config.toml
dataset = "single English command words and digits, spoken by a formant synthesiser in many voices"
n_mels = 40
spec_augment = false
vocab_size = 28
optimizer = "soap"
shampoo_beta = 0.95
warmup_steps = 1280
adamw_weight_decay_other_params = 0
Rows from block 9 of a small CTC audio transcriber, named by matrix and row number. Each number is 128 + 24 x the weight over its row's rms, rounded and kept within 0 to 255. All counts start at 0. Numbers have three digits each. After the name is the row's rms in percent of the matrix's.
After each channel's rows are labels from the 100 clips, of 14976, where the channel reaches its highest value: "peak on" is the class under the peak. Only what is clearly more common there than usual is listed. The data: single English command words and digits, spoken by a formant synthesiser in many voices. In brackets: how many of the 100, against the usual share in percent.
# c30: last pointwise conv (model.blocks.9.c3.0.weight, 384x384x1), inputs 192-383

c30.47 098:118110086117153116133137132134134113135119167116156197120159120122115115146109137127129126149113101132107112156128106118082125103173146129102113139159133143138101145120147136134084143116113148172149130131144106128124137158124110136113104132080143126155122132136139100132139187172128162104122164140115139129145146096124129147079126145104120144141153109137112100133132101106115167129153140119183130086092134115149154156092123138098140122164144139111141128122141129148105117081167177126100160071134097067178116097137090078109109148143124158095128096124144168116155121167140140150
peak on: /ʌ/ (47 vs 0.5)

c30.22 105:132166134123160100134097110161117158081112111119164139161154148121201146127095151139099118146104140128107159145097133127151169108120107121119136083119116145113156178099110141192125124124175174114130094186164095133124162115142132156148116128120141139102140167155107142119139108149089121107152098190137141139103121138110122093136109117129111149135134139119152134127147111160152127116119147126145100137155119151102115103144124126129105104092124079128131107098107057127146103140156163110106119117159143141096165132140105124140139108182096100123133147102107182104118119136122108159
peak on: /oʊ/ (69 vs 3); /ɝ/ (31 vs 2.2)

c30.253 095:158134158119133126061103137101141106093167139110167116119191131123102114152089092164136120124178111140136132140120105131129111119091131151138151110117120111142131136099118112118169122135125137112080115131126141092117110133100106138113114140100131099100101135091091142092080140095126135133145091096097150137132138108159135118188103149153148094165164169127157113158174164082126132127147100136142098122180139106102147156171162113153164146123117175115129125156078137151126123107130120131143122125145114153133133101079186103177128132121127106157128137155141126124142160138115121130
peak on: /ɑ/ (65 vs 2.5); /ə/ (33 vs 0.6)

c30.141 111:106143088152146122150152151148109124105117101066113137113130114134137112121153118112114129162084096153165132123098128140099106103169075105077124129149121135155096141157096126152107146135119137124166131093142062120135144102103167148080111104129119120127133119128146124129112111114148107130118147146124161107126153156134135114111129080136139160139091098161115098116091107135111108118135119166098094142107151084127116134185093185118123121183106117123096160154129115146102116159142200134110106066115117087130114127132102089175146196078136136113141119147116124142169124100096164074
peak on: /ʌ/ (99 vs 0.5)

c30.159 093:096120126117116128121100130140092123158119160133099165143115149139101120147146123191095125136146082149093144132120177177146170138141166115105133169123164141106142146134180100124140144138090138135145177164087129135097133153105160112125136107091135184165163130093123139093166162124119104128111151135183130132186119162138114152171114101150124114120091119110100178117119097108115104116099114100145106126097132152124135168138099118165138123157161135130130125110131173131100137075154153114137122130178099113119135104118076120129164174102115113115125154142112133120151141161160142113
peak on: /ɝ/ (60 vs 2.2); /ɛ/ (35 vs 2.3)

c30.307 117:110135166070145086126135154149109170107115129156127102123138139129160164140188149081102124089127096136120099082164140180098151112121126152145112139134124116127128191120125125121138121122130137118086111148157113120133124126136122084097094128107103124144178152135140132129124151170150169119096165140083099087141109094121160128146152165089111096163111133129121153136157094156098105165123115171153107089134149131134124127100139141118188091123133145129112120120111107142101102123144080126114149125124078173137112115120115078120138101169155138130134096136121069140105175139109118124
peak on: /eɪ/ (100 vs 1.3)

c30.353 094:104104078164090119136086103123133126106108163120095127073135116101105120135124163123153150127145148141132135120196172086143136145153156118115119155125141116127141149133083158141120147075114166118129144131111113152099146104143067099112113132084151113135145160130139124108177163121137138139146129122083135129124112147130146136134159144100162127139157125117132087185137125126131117126111193121129160141079140114167091156149134123168165169130124140153101152166058156108123127095133135158133145114133165131130117131161102101130185110145122159132113151137177137112150165191120132101
peak on: /ɝ/ (88 vs 2.2)

c30.191 106:146139115149125097125127178149125167164146123120112112123151121109115092138134132120151127128099161102058191108090136176155124136126122137163097105148130127131111137147173156143124090161147108142150101149122135132090140138160142149105123149145142129139169112104145134105096156088137149163141108089124129156110138143158145110089123141097110098079140103117120112139168187157120130138137166131115144106151108181106146100116128131094134098150161141109136130080156126108168100104127154103117127139117117104123174126121091140150076125140154134111135091127146162094129167130106150103
peak on: /w/ (85 vs 0.4)

c30.247 107:162102116129104120121107100168162144136164145121091159118163073170123131128106137134180133141106141145117131107190175101110151097144128099141141108136158147093142144084135137119122100115091126140153141120118120175136149156106093153133115160138141137147146148165130129184161142148133172113150143124100145142139102163157118127135178136116118130173112147119137127151107141161142113155145126140116128122107126104148111167114124086134137117114176131136159113099150103132130071104115150148088124194081103122114136075144073123136101142149120156096138089119131147133129107135110119086
peak on: /ɝ/ (71 vs 2.2); /ʒ/ (29 vs 0.1)

c30.134 101:110124143176082163149110133143142138137143153078124110139134128087136133108100098139102098105146107105116122082158068121109125161107130139161120095156127141136099062116146150141144130119124124142122106123132126083135099115214171139189137157093088131159085105137115130146112124130138101192121141100124123115119150109145135161103090137128128130117121104150142142105130095109142137117132105157144141127155114154107089152173115144144178118128099096145112123117130137114109105088125113146134140134131147110135203154104126154147154163109106132119108141136105150128139144096142175122
peak on: /ɑ/ (100 vs 2.5)

c30.228 106:119078139100122145123144104117095106187131140114114128145108193146083136120120107099129136113168097082135112148100121098147137139152124140135125093120145124105140134146146129175187137104140129086111128115158104128075059185101115147097163179184109120090113122144124125142090109122140112163152120136128097155107129165116133100105128123130168143141089087130159084137141106147156098103143111119112102147109092107119120173141123170091112153078062155139142079126117110124109119090145123153120105125159122119130082155136117084124128133092129113154126157158143121135126148142099116144
peak on: /oʊ/ (39 vs 3); /eɪ/ (32 vs 1.3)

c30.245 093:117154180173132118117176119162122136110173102105153139122150085149129128169111129114129102116126132140157106109092109148142169165068113131141148145124107138112069119118131123101140104156162130096144118123115114091122130113090126144144139088116165154143171133109108131115124127093136109135159138130121108106093130140108123113150142119118124120119143132164139117143111104132137142165113187129140108132125137128133102129126107163134142159120168118167144114100085114108168153167188134180083156165136083130134108159123157117181154093154144104111132107146136106167145156086148151128
peak on: /oʊ/ (84 vs 3)

c30.37 100:127103120088160096115132100098136128072154116120107136121137110118100142127103123159099126120170137130105170114140196110095153111122103105118154068125113106112142118098141155138135079130127120177107156114135106103128114114135144129142144125170159112115127198107153157143121111138124100099137108150155104140109139128129134161070141095196109093172126151138131099106108136150085093142107097167117110106155150116144141069136159122140140141128188138112148186117130086139124121116125172156148132137117121130114111134126102107159172082199166128147148169147115161122154132127104148149
peak on: /tʃ/ (97 vs 0.6)

c30.128 102:138120145091071129116134124133087104067145110169126130131132158161129100098135087125117142084143143076149115168138124130099136161170137117119134120147117126122119156124114083134124168110122106131127101151145120122081094118127103184137117175103120148126111118128155089147112152135127105136149108134103192138058119109130153109177129135093096106150154083123110085116133118105106122094166131102147132110167144127093158154137108123138123128118130099137123120113087174125139064123101082129102108125135130138133102123152131092116101090117104082114124125119112108122145113113097076127
peak on: /ɑ/ (73 vs 2.5); /ə/ (27 vs 0.6)

c30.220 097:131169182146130137065106156101108138123157110134083152073122130109108139124097096143101084127149164131134124174148104139124121124119094114126132123150098163123140134136153182095125101145157100120079139177150129131116128137160163081158107090077111147089144109128139122096118130125144155129153121098167119128133116118127120122131122132113154125167153073129133173110161155171109140146138128084147111156108122102160106135117095114141136101086210100172110167196154140157144151103176149142111112104112121112162128122130146130194134149158078143145094161080124174100127142118132168159
peak on: /tʃ/ (31 vs 0.6)

c30.2 103:128136116166123109104169119140148122116085145146145122125110157140102093107126140170157084129119147121110115159153131122113084116079098146116109127124134169153122140109116102110075134145152104113154126155147138129120066140115100122153133122105120140139144118222119130110066115145128124115137091167121103126146153122230142113137134087091091075091120128121104109126149150128138114113086096117133131138080133116127130142117139167121087173165091131109144118161111136130103155098125174150136117141101154133115139136144103157129150180122157104112133076126116104122159143142071113114
peak on: /ʊ/ (76 vs 0.3)

c30.297 096:134108148133117100140093114146155102154170137048112138142107133140191140141123090126099154106131115135142111158138122121132124142136161085151130158109136110119143117123107216140120088118118132094105176137161151120095131177106146150164113144131127128107166101152100159174166144139101122142177113128136124160139152095173126156139152150099099138154138113130098101127144106123128127097179188133123176125122192145086110135145112129099142133133145113172098133142105151058094113118155104111154106095142129113112126136133159159104119122139129137078127100140139118131105141133152146135
peak on: /eɪ/ (71 vs 1.3)

c30.103 091:122122089143126126092137125135167087093129111153118108109137139116141125104144100077099146160205105113161128107120103090152160119140147144165133143111137111119137132099103173144183087139107168097093097172182106110132152141122099126163098166131139121101148133124159102107108179125134093108140130132141120146125147154104118107145118110123096080119155148077157103103096099082125133151136088171163135177116159122115140129112171148161082124122123155124170123116144107122108131132099126098158132110123094173125105141140128101122106163182119153105131165139107165150122136154155118121
peak on: /eɪ/ (35 vs 1.3); /ɔ/ (32 vs 1.9)

c30.107 104:159158113119139078140141149195145148132068126117136132112091086134115146179150148120128137089157096160129137182161149123110150103092142139130123167135147124123126126101105102125096164158155141151138110129130103121196183116125108087109123138096137137160111145131172199121120171118149151120087156099114129142105158154141148149152105135084091147146107116114176152137122139132143103189113144124145104148142108111193126178142115112148112106146105117131133134155154114156181179174119146132126146165121084154157156167179130116119150163126173149096129103107138154110130124104125170098
peak on: /n/ (36 vs 1.9)

c30.267 113:135085132088130132158162140114165114100142109121110165099150105138103140111125150119105123135104152136153149114117138075169094099134097151114140126154136160153186146126128149151111113134138155126135159169135096124097130108163135110148087127145146145114129128127131122079138148089138113125125092147154153128158095090145126112112129079119092140158062105119157159156105120161182153130163119137123089115119154108065109093154163133125131116167121092162106133091153072129082130140141111168172080099110159070101094155142137150140120119124114087121107119125102090109132134134063069149
peak on: /ɔɪ/ (100 vs 0.5)

c30.54 100:111166126151149095114166099169106107090147110126129108109123128081184149113124171125053117113169120118073130129146149111151100185121125162137118131140098144124135112142132113176127146081119155105129112153136126164142096170133119163145096097113148137154132126135111111124099132182131135147154117148136175141111139154145117118099092108097132160081139121127129121122143112101141138155094149161175137157141153126177124130128135114164142163129111124112125135127128137113074124101102155160121078131110127150149131169140110094135150161181111123100142113113129191082100140119164119099
peak on: /l/ (57 vs 1.8); /f/ (27 vs 1.3)

c30.271 096:109103147141143115108153101122176128101105139115144125137138134132128116106122134132138082152114140153129167179082129120141082165100118137123120091112129122124115129092172165120128079138141118112114114181151126157114165118159168147142120115072171080178155127127121152142113100138109132116136094119134086155114094172095118134093135092121093102135172138101138114094156118161157123184159142120167149120132148094168117113116101141101136132102175164135137185111145142149095113115149143086176140107095108144102163102129130129088147064165104132109109186062108097141124126097119217128
peak on: /j/ (81 vs 0.4)

c30.162 103:154138118147127186091101183091131119142114197113138110105100118117081143129101128122136127144096143163114127141128190151113122144113107117140096114113149096134206142111131176125133155104149123123085140106177158187090155116130150112128121111063116108175147108104137115106158167080145133148089146152135102124152111093102128106158118140147094102104126105143161157131132098097136125128108166106127120139122108142138133132125089129133155099144111131175108139151126121128103141097149135125127138101124141109103097144098096138109086128109148189107079128123147115176114136137154143135
peak on: /ɹ/ (77 vs 1.1)

c30.225 109:169142107166153088135164155138095120118107125134118136167126126150078121143142126150125123122143125093139129088102082118149061125162150169106109186165140126148105161110154077126164110104134108136166122135109143107122140125157151105120116112182139068139150114121050108118136123120138141093173170156135125163146147131066110135102170167088144135105118109148134129119076134131096128074092100138116136161080157158111128149114100097123127117112124123109141136107158092111098120077109148133139131133104130153178132111128137174100106162136104091084092117113140118139116107112168116122
peak on: /ʌ/ (68 vs 0.5); /n/ (32 vs 1.9)

c30.74 097:141133123137153121109163141129141119135134128113087151103135168136172141100099151115113133119142127113140131132125106121131121109134112121161112126112132127112110113132102107124141080109128125118073109110128168129127117145154112112133095107125148150159125127128110096164107127090121111103168152080077114095138095144110127142158110146117122150148132132114174125092122135145102159156122090119164097130105141113128121124151126095145124100105169078177138145108128137139114124074143149117119130156109115127120099079166135122167132133188168136134073133171074125118131121083132144140
peak on: /eɪ/ (100 vs 1.3)

c30.150 107:145124125112104139151157103154097093173159092114124125123098102124080149128113141174115151097142127119118139127127160193088135123124127104116112068135146109158162127122107170154196094148120119129138155090113097145139084167089144128111136097124130159122162192115145075107146115131127125102149113151128125144163093160124105110138075118096150107112112071095125125138158147115114128143136142139128151154146143098118111162136133085139122121115113128107106111133086157125150098156129135157122123129114104142144129127086086094115123174142148096087141139144099162116149101136108132134
peak on: /tʃ/ (100 vs 0.6)

c30.40 108:136134106109144132147119114097121140172117113070184160134145183094117164129108109125133142152167162134126125109129099141129054105089140117131095153127123175140106132147131105107144160116130105107109107144127149123057129189094131120128103158111102107105095155179154112131146131130123101111136149141131098101165142159111158131142109103117110157074173141132154157138135143112124139144123112092124152141156131113135157128152108113120153167192114129149134169117142165114139103125148123153112132093182135090100100142077116120124122105149090147132157099129124133138091097159104147154
peak on: /oʊ/ (100 vs 3)

c30.111 092:111079165132160158136118105107136134119149143117135138128167126161101143122105143124120105082127122137080134071125191079147114125156164090180121124156114140096195164082110186166125108133148117122090130136130136141126124140138131118112100132130150156149139174065149156109111151141132117121086118136162182078146138089137133097118177121099169155127158110091134109131104110137123124110091098113138146165135117100130121172155146141154111111117117115175169122133139102154161151151136096121173138097122157116131140125112096132111126107099085088148110200130082144117141108080114106118
peak on: /tʃ/ (100 vs 0.6)

c30.219 107:091119127098090125106139137114140125147150129093105149137140079176124139129152148126167138134128087151103101130134116155095122150143113163178102094153111074137131134116126107131122099138118137112094114140092172121144182191146163101158149117091154131117100087162091130130145108163103158095125103108133118126148115155163165119133112119125096087126099161102098113131051138131091137133105142115129138182132136132163121168149104160130068101130137115129122127139138098099137097132110175147124141131123139122157124093090109146158087186165134121129144131120158110140186095091139116131
peak on: /m/ (72 vs 0.7)

c30.116 102:102151156118106098112138147148116122130116105122065127145119134144141191145142119172074108112142108137121114109172182102138134131141094137179144102136133135127127108125115129133147135106069171148099136144186143152096122132130209117191119159135139123131132127085128139135124137119106133124165144158161132112121125107114107117095105135118105103116111137112130103115075110124155135099156143185153097152130117156093107118107124104102135107150136154148116144114085140118106156098138129126119124110150101086141134107156148129115095131147111114108163114083104110109130142125127143122
peak on: /tʃ/ (57 vs 0.6); /aɪ/ (37 vs 2.3)

c30.203 089:164134109117118133135151107159112129104148124109155100105087133128130122161132167131122129107099102119110118104123167152093134081130138125138112183108124133178110115143090087140144149116103097121116101148175127156121137080102156137119116111093109081101122107133126097145136099095102147131114159156123096090133123164105131103119103120123106107139108110124136062094120097125069105141140098140088096135127171148115146142109145087144125095121098127099126121125120125106138099150094131129108158190121088112135074113113105152116132102120154118098112099105169133100101083100142169124
peak on: /ʊ/ (74 vs 0.3)

c30.76 089:141121114120150111112137117130150090139205094163117121130117132083120164169098105126095144163155147156115125135133137117145150162140140112175132171143156089074128117122098169152161099106142121119118116118116132155109085170134136103151135115130151105118130141106166128132127168111135097112136119099108099149120151150161130128106122126139118135155206112164119110148112117080110143160098126101103143170114121124143131123136147156178118168125080143150177129117095096132096122079112136143141113140118161155144126145119121113133093156209149126108168099151123191108112125133136073130
peak on: /eɪ/ (32 vs 1.3); /f/ (31 vs 1.3)

c30.180 097:138101150156149125107121130128143110101143153152099111123132116156124150098155074123103157106153102108157113086105097126225143111108119082150131164127100098116115114101180128154142118132083148180084109118104125141105145147136160147123115125145080101141103088122165119118165154138126142125124187118131069119098106142112106164156153102155127130140103150117133114146153108153161151124151114101144142101126125113141068108152100131117162119101147106131122111096143121156097141107133115132116159137113144115092118133108118118143134125168109156130140107150126133192122138132120149111
peak on: /ɑ/ (91 vs 2.5)

c30.281 093:134162097144132116051107153104110106133135121107128119142141137154136106142108149132158177160105122161160114159147109114095120153150147117146166153142135093110137135104096142137111172163085136101114118166172121117133143125103094138138125116131172090113104138118197129134114142110169147148121090117095142177112101127135085135165154093124091108113138096157155108132139110130126103147132121124125096076128132127115121143121157123151140128116121104162118146160094124206134116145166084131139109141088094129134149179094111118136109104106163136102134183155126128126130119130087146118
peak on: /n/ (39 vs 1.9)

c30.151 106:172134132145145135130134106125104116136114136124144177123149142122152174176114143100155125147147129106120126108111128144124119129111116096148123098116095127090112107100119110171138131132187112129121165128154157152103167168124103145151127153145128136105116095181094110135111118095122157158147076120146115146116107115146126104153150148144127113119145154074151114109154198078145119124146119116128119141170134152160118173183121121126110088116070080078128126117115134122052124134104096153170126126129113142121116142089140117106122203098104148142068074085181097144142146164169108072
peak on: /m/ (64 vs 0.7); /aɪ/ (28 vs 2.3)

c30.14 115:136085123126161105128093142140097119098114076120107141159143146165135132099157110102171096085123119158157108168146115125125096144222175122131131078152142113125111081115113144166107113105113110135137142135117098145140161144134126153113131116102118084101131111140086180114116113159120125190109100159132110126131124151129123122066162125153122190139118121141089097121113126151140167138127146144108158145102099147174105115157149109112141113147171130114130116142180112066127102094154157163130147111104150138164125128114123109127157135119144134090108143111179152136138108146106159080
peak on: /j/ (45 vs 0.4)

c30.24 103:084130155097173119137145154131192121159090101141103156125111097133156139145116101129141149124126142172090105162135129106131145135125097114105129182137132130120119102118149156156063098122134143105134168118130106172177132113126124120111123116110098174134122135111146109125175143118157124149124089140068119139129178135164111172132127120103077148178149093094111126162158158163158145139187148118154114124135120111137151116109147111120115149176148111126113107181126142113136120144096116157115128083114126173107118136133157138113098133130116126096140168117120162129096111138118168102
peak on: /n/ (95 vs 1.9)

c30.257 089:134140102134132123121159128104105071099144115084166131123101134147158162154094173149111129121162115164135134133092139143130122122142089076155120178104125121089100147118151137107132084100137091166111117112122141112126113109117102099130118154146100133179129122152119183159130081099149103134146148124118081122157164137122121124158122143107117097128063110121162123134153119088101134142086132119136172128117191130154118130142114145115145146159134107106130167121155112149142121099154147130081130159154133135152135124094183147133116151155118114113144122152111125102144141119154108116
peak on: /ʊ/ (97 vs 0.3)

c30.339 094:116124090113147124104119153088120120094072101162077105088130131123125151110097149086147091119098130140165179167121190134140117101105129096123090136102147087123122117109099132133131132121075115117122120150096131116144143118158131119094101101101118171170100165143139131159104150104094143109180113142108090128118109149151088132109123107094126143108143144145108121121148155114114102094112113152114166125087176117153132117111105126131113155116131100079173145198123096099111133179097120142142137123147142136145132137130124129123146135110110064103126106092104202110143071121095111123
peak on: /n/ (34 vs 1.9); /ɛ/ (30 vs 2.3)

c30.101 106:141116155118125143190118166162150095120125121141095118149149122114080091118135126112129125113096138108150124143132141108188149146155134113170148105126122120144115101138140096098103137163141134180139117109110077101137110094160144152102135168136141111175171137066104144123121134134158148127154176106111114123112080114078143165148127117121111080154070104105166106174177121111116152172134186130120137116107164146094112097142101127137145105122145121165099149097139131115157161142126086111108129144142107134153196164109142123139123155173140123113159096083148146147129158144065166136
peak on: /w/ (81 vs 0.4)

c30.21 104:110149106137128122110121111105136090101154117120134082115142177116127121163125171147096133121095159132073123147116190111127128106122096130172123136136083116162134098078100124140114151103138137109132132120091114161122113109158115150135134125131160153175134162145141119139135101131093120111136093114123218126076126118180124109128149154130131086103093130135139170126145082135133156110084154117112137127099116096093109169117102134144082124121106140109098133128138123121141151118178144144145128128133142121116115108112146131141115149139127130090124138129123080141083145129099123139
peak on: /ʌ/ (49 vs 0.5); /p/ (32 vs 2.1)

c30.143 099:115118159151116107126117160149119122135142094168148107121152098175116115102129184126127177123148162112169100152110113162080124149141118132157135089151167105142197105103152099079138109204123113082128129130099153121140123136098130128097109144111123151117139124130133129097144155182115141109131099130154183183150122157113089132089150128081095097134115084115137157128095127098130120157132129148118147145129142160125115124119147140161168108121135158099135099122120114104133095115125136148116142165128097176114115107124119142131121136132148115106105088128084132100126161095142130145
peak on: /ɔɪ/ (100 vs 0.5)

c30.206 096:122109130144153119105175166099115133114111100111103153103124148163063140125114089145129108179126081071144114103134166126106147076116128150144111108157119108180152140120141113141093113165106118141121162157156104139135103134159131109121120070102167140108120108163134107087113082164129123126139140149121154113151116101119175108126141168065113166155099124120095104133140128143146110123180128147082173120112164106092161145126158139110123152091149161131104118112109136114142106068156136184090145134129142165136121114096109105134102154127131143078101107130111129131125097138117126131
peak on: /l/ (79 vs 1.8)

c30.242 099:150129113121162122182081153150143130106114110170131104137111142161133131117138122158145131126100096141108116117117146178102159084156169141120107171130137120128096122153155133097096126149119182126169071150112079111134128123119131156121119135086089142086121117076151129109150127087115120159161120129137134132114136122135115122139176158103112125151125105122147121145151078162161091145146087132146078128155158165177135143108141150149174172137144119130141116117142123144154118164103112125148138141106115112180081128116086178134077142101135110124167176102117117084091108158079120192
peak on: /ʌ/ (65 vs 0.5); /n/ (25 vs 1.9)

c30.55 099:104129135108085107113138156088107089137120117172128131163111124080113107142127097137127119132132153091125131146106127104109160127169147141175140114168112132117118100069109116153179115131086110204101150169116089130095101085124124088139105115156141092152110133121146137123110140134123147076091107110145124144141154110088165157181134073094125111137106110135129125087164118147107138114126100145107119118089164126113098132111099135123115153111114151098097154144127203127085161116127160104120179155141148103119141113104130098092109108111139125138120115109100126103117166119127125118
peak on: /eɪ/ (69 vs 1.3); /t/ (25 vs 2.8)

c30.322 098:127085084123132105091151130099136100119191124171114144086135129142110117119106123133122110153134125102181126093124139171122171133123119102137129134147104126112136157071119151141136133161108126171158116116111102107130113125120106181133117112124125111148118138108143096133110126125141159147087119128108142133094094137113127099114157149087080158082164101140094096120087126097130161119092149126135123113094158134119192130126080183117122134152107141106118146106135112103088128124177173143118213150149109065133158162160113080128151122134122146064129107136151128126116107140109107116
peak on: /ɑ/ (75 vs 2.5); /i/ (25 vs 0.7)

c30.348 099:160168114140120137175126149115137107163134099141142139090119123131119099106132133159132150110096125070112135114128115138162102114175112116112092161144133128126100125108100085183152136124114142164073102125102110174103116150170146063132153118136146124130074132128130130129184083125152183113114126164125114138093162126126121159102123120095116146114131165103172158174169141102105130145094157163149148094106131134103139106131154091148103154185106152115134140123145117153099140144115133184138109116127163154177128112123149117149114105124112129146167124125169099127123090137126104159
peak on: /ʌ/ (62 vs 0.5); /n/ (37 vs 1.9)

c30.129 098:128144181114165131158124090138140164077171121135129094127119095136135111119106111097133140136113180149149119129102116136149160099128084137094180101114137138190128152114146121132113092155147081119124118125108100145130107066101118134184154138148137136110139155128115155153107161134099134145190111131175141147140127126104102197146163137123090153099122165127160138167129103168108120091127148100109118120120129124142130116115137123113184118166124140074121128107123094134140139151126157134126134106116120120124163109088144168158143136188135121116148096143093124127143161134101159141
peak on: /w/ (73 vs 0.4)

c30.11 098:119129173085139100172130115124163143145114084143141137153168124083126173139135133102105134153080072119107115137106149109091162141113148122069134121135126151161117154085150172150149153109123120134117105095159103147131126127095131152112102151110108077092132130130172098134118124122147162115108117133178086161153093179120164130155151135074104170131141107148129093127151149142109157155163127131110113073154178164168127142139162122117156099136127176079098157105153124108124081183082118085131176139147119138178166130103099141114120107119173170106118115102079103123131123074111176125
peak on: /j/ (85 vs 0.4)

c30.35 092:162137116068108134157172134106125114113167092114119113075137149148124107139130115105130120084102138193069106131088124155133140131147120129119112113109154124086125123117124154104168088095120108110089077103128133109102102080105144155104114156149135095127111144150096124166129161120149100109133113114119071144110096107114128131129118117131104113152146133120134095126096090135074087104094095098144114112141136117083147108122139103100123143086187141054120129150129113129109140131107134123141151154105157095122133088117113126146158127191125109125127095091130076158140127123097142159
peak on: /ʊ/ (100 vs 0.3)

c30.301 112:119145147146129141156153100126119138112149114107094118100110104125160114120116161142137129162101076101136137101124117120117129086111168140147075132131109133136146111100116142155106137064126129117081123101154125133101135100150108108144089153114181120136128123125127123121083112123109069129146112177099139204112159140157130170109132097134110134148116108135122177132133072147170133106129104105138129122138146110128067125102142183129168134147084100155105136132120113116097148130164120119129153145116141113128160140123085156124122090128156131147101120177109090158122155161144157115
peak on: /ɑ/ (39 vs 2.5); /ɔ/ (32 vs 1.9)

c30.266 095:133108166124138144124107106112147141063143119081103176166117113100122115126088179118173108082149118151161123111102074154104104124121105141159129111156101092120141122101137104136101133145128132155101137151094120139120171123139127103163184123092085084113147133138079137165128101107098112124114107122106108130098112156115141165101127140154177162121172116116132125098130138093120132149131139147118145141107092130115103114152081118136076092112141110131161136125139175089107138132136147149136140111123144145115142062102141141118086123148149100148084114119140152175138175133094133124
peak on: /l/ (74 vs 1.8); /j/ (26 vs 0.4)

c30.234 102:149138149170128098108124119163104128113149117106127136122142124112166138136129093153128157145086093154140106149160150162140102117142097138121105132120102106104121145115122118103145118104167128144113091113109123108170129132111098096100112157102130154122161106152132103129194123154167146128144116158126098086071093126120115136101101142140141106120178100108049100116170087146135101157152132124144160108118120118168099109068124129154156174083131103126168086120148097099161078113114118133086097117105107109118150077145142156084115124196122123158134124120133087105115096142154088145
peak on: /eɪ/ (100 vs 1.3)

c30.211 107:120181133105120106117136111147137122139131109124067129149113105121134102164076129129154129100145122143154117135148119155153102141085168069139134112149134145141068128119136094102107156154075125085139102119135125091083119151098100142107144113113140113127106132154133151124124144110097151130160150110131140122144135125129101157169135112093082119147108161130166145113151150105068108160125116150112116127119120118169137131179116097082131141155102168113175136165108103141173166181100101131114104164093140116135126149098096089146132143142148115121117126115099112116158121106150127114
peak on: /n/ (34 vs 1.9)

c30.248 094:120127146114106164143085145124151085119129148117150112135100106109135112102108108162144118136089131159099124106129147127111160120116156149109098126126123147152084119192154154146120138143137137153142113167132132140093092091093135115070127114139147123120128131106170132074134150099117092096136141123152134168174189120136111136126141133081099121117107132115153182079126110170106101126171139151134128147080135125141134134140139110168101117207180119134139163102137084131131093118121104168142110091110105106157089152156127102113125145122089145101136143141099080183110068131156121088
peak on: /oʊ/ (100 vs 3)

c30.304 097:121117133126142134119120119169113112100105119175196144123102107089153111098156157140132123112114103151115161104115143131143153161151083131086088165149106108112166140094181134086121168113124174139087109134135117113148151096094114144146136085126132156093113122122150081104148124175145134117101154127162175193058115121130099156118143110134126144130119158141116140131122144095106128109140147142153187110178202158105164125104095126107115126109166099103127115103133121134189130140101116152135102120115120144146116119145099153129127097145134142157130134089141094151110114134134106097
peak on: /ɝ/ (46 vs 2.2); /d/ (30 vs 0.4)

c30.308 109:092114137138089135100173132104138161138137146094161128095105165099115132103113128120092086151127102114102130114151160123135121118171125132135103099139094143117114129145171116117081134089139166082101147089142115139123141128160088120144099080084105197110137122161098145102147099134081076144103138115137147149145135164136127136127121185167126108108128130137078135154101104101110148120133135123166117109138112153140102168128131152164125174123116140156104097118123159104088096105181129171113145147151169118119142127099103132099099134132114172144149097127162131182193137160123159155
peak on: /l/ (79 vs 1.8)

c30.372 092:132123119114149138105130117074131159144124135145089150102122145131069132113116149116101120133173152114104163099115151125150082107107106133165119156152133124100135092131137121170100087130148153112124134105113124114098138135183137141133165135102110142140116140139113105136131138087130121154139112099093106109112101123117139117165200121131093138134177137122146124150155128092169133133124079111120103168147101136126125102153121103100122142105118132110160118159144142092111148122160143081138145133125125134135143106128105067158134137145139065095129137103084162106067169084103102145
peak on: /l/ (80 vs 1.8)

c30.136 098:118141137164120094128163165157181145135141101132140133099138156118102082139171150129132132134124117149180088156124191124120174113122117112134114127128134093141163124136109133121103096148127164136163156146125140086109128122101144100138090099161148121082157101109110156146128124126126164126142135100098110107073105148139113142123134119088152119166144125114122153149097121155160137135154114116132130138131141118126099112088136100138102139119142133098092125159107075112124139143164152127141143159128112128138135128169097150117133135115165111101153147140090112119152122089143120123
peak on: /ɔɪ/ (97 vs 0.5)

c30.337 099:094143152084085134142156110114140156057110110109153121127100160103139147076161116147106122136081162093124142170107118075116121095147136135097086167141117140132155125139138071148108137102141114156088120109120136143086132094092086135134087116117128118094100115134149141104143149073109133132146137163078143115145108126129171113129138141132115146066128132148136101135186085114118154115118138131122179157100154152131157132128114166106072083145128126119088141126122094134064145104136159130128092097113194112107109132154128085107134153126118175101136101103154132192110116124144151111
peak on: /ɹ/ (41 vs 1.1); /ɔ/ (27 vs 1.9)